A small multi-label audio tagger, trained from scratch: arch crnn, activation relu.
Rows from block 2 of a small multi-label audio tagger, named by matrix and row number. Each number is 128 + 24 x the weight over its row's rms, rounded and kept within 0 to 255. All counts start at 0. After the name is the row's rms in percent of the matrix's.
Before each channel's rows are labels from the 100 clips, of 14976, where the channel reaches its highest value: "loudest band" is the band of the loudest frequency at the time of the peak; "top examples" is what is common among them. Only what is clearly more common there than usual is listed. The data: short made-up English sentences, spoken by a formant synthesiser in many voices.
# conv: width-3 conv (model.blocks.2.conv.weight, 96x96x3, each kernel summed), inputs 48-95

loudest band: 250 to 500 Hz
top examples: /ɝ/; /ð/; /ʌ/
conv.65 121 [133 152 117 141  80  89 116 113 117 132 140 126  96 132 106 143 157  90 129 143 115 125 112 136 134 121 143 139 177 186 122 115 112 134 114 147 142 145 103 163 147 104 115 158 142 144 121 138]

loudest band: 250 to 500 Hz
top examples: /z/; /ɛ/; /v/; number of words: 5
conv.54 087 [128  99 104  91 151 128 130  99 148 125  91 117 100 108 122 110 162 125 101 108  92 171 128 142 113 138 120 134  91 106 150  92 155 133 157 128  96 114 146 123 109  95 148  72 144 162 152 130]

loudest band: 500 to 1000 Hz
top examples: /t/; /ð/; /æ/; voice: child-like voice
conv.62 105 [119 116  74 129  87 142 148 130 111 109 124 131 134 155 141 111 141 129 116 135 127 110 120 117 120 113 134 125 130 147 127 177 133  58 104 103 120 123 121 148 124 134  95 118 122 115 139 137]

loudest band: 250 to 500 Hz
top examples: /ɝ/; "her"
conv.28 095 [119 118 130 121 130 147  92 123 138 121 150  96 131  71  99 123 168 139 130 129 122 130 122 148 169 121 109 148 123 113 145 117 117  88 162 132  92  94  94 119 151 141 140  87 147 166 133 155]

loudest band: 250 to 500 Hz
top examples: /ɛ/; voice: child-like voice; "was"; "very"
conv.24 120 [135  98 131 109 158 130  86 107 117 131 141  88 108 124 118  90 140 154 135 101 122 137 122 137 125 127 105 121  77  79 134 137 135 127 147 117  75  92 110 126 142 144 117 105 110 127 144 136]

loudest band: 4000 to 8000 Hz
top examples: /eɪ/; thin (high-pass)
conv.47 092 [114  92 103  86  86 160 122 145 116 102 106 107 145 141 108 142 125 134  94 164 115 137 129 122 155  67 122 111  88 108 116 134 122 137 121 142  65 119 126 157 147 128 115 108 145 119 123 127]

loudest band: 250 to 500 Hz
top examples: muffled (low-pass)
conv.33 110 [148 124 132 137 150  80  79 126 123 136 129  99 110 130 137 136 107 125 118  52 113 173 140 148  87 146 104 140 112  83 131 120 138 125 153 125 116 124 128 164 120 120 126 148 111 163 127  81]

loudest band: 500 to 1000 Hz
top examples: /æ/; "that"; "my"
conv.14 124 [162  81 107 105 128 133 123 116 160 125 119  83 136  64 166 111 136  95 126 140 129 116 110 147 141 167  72 138 123 132 150 144 141 153 139 138  93  92 116 119 151 106 117 148 161 128 120 130]

loudest band: 500 to 1000 Hz
top examples: /dʒ/
conv.5 092 [113 148 117 103 153 150 132 134  99 135 126  96 141  85 112 131 132 154 148 131 127 131 156 115 149  81  85 140  79 105 161 180 151 115 101 145 121  98 112 140 180 125 127 114 128 127 122 186]

loudest band: 500 to 1000 Hz
top examples: /ɛ/; /z/; /w/; sentence kind: question
conv.34 102 [127 139 119 124 134 119 119 122 111 118 111  69 117  50 114 128 116 125 135 140  79 107 125 136 156 104  76 138  92 107 135 150 142 118 144 138 112  63 127 119 144 123 128 146 130 108 109 105]

loudest band: 250 to 500 Hz
top examples: /ɝ/; "her"
conv.91 094 [162 109 139 124 128 115  85 115 151 160 154  95 134  48 154 125 114 121 123  92 141 102 100 156 146 152  61 119 113 123 121 161 130  98 128  91  98 130 131 163 159 136  68 153 148 125 137 127]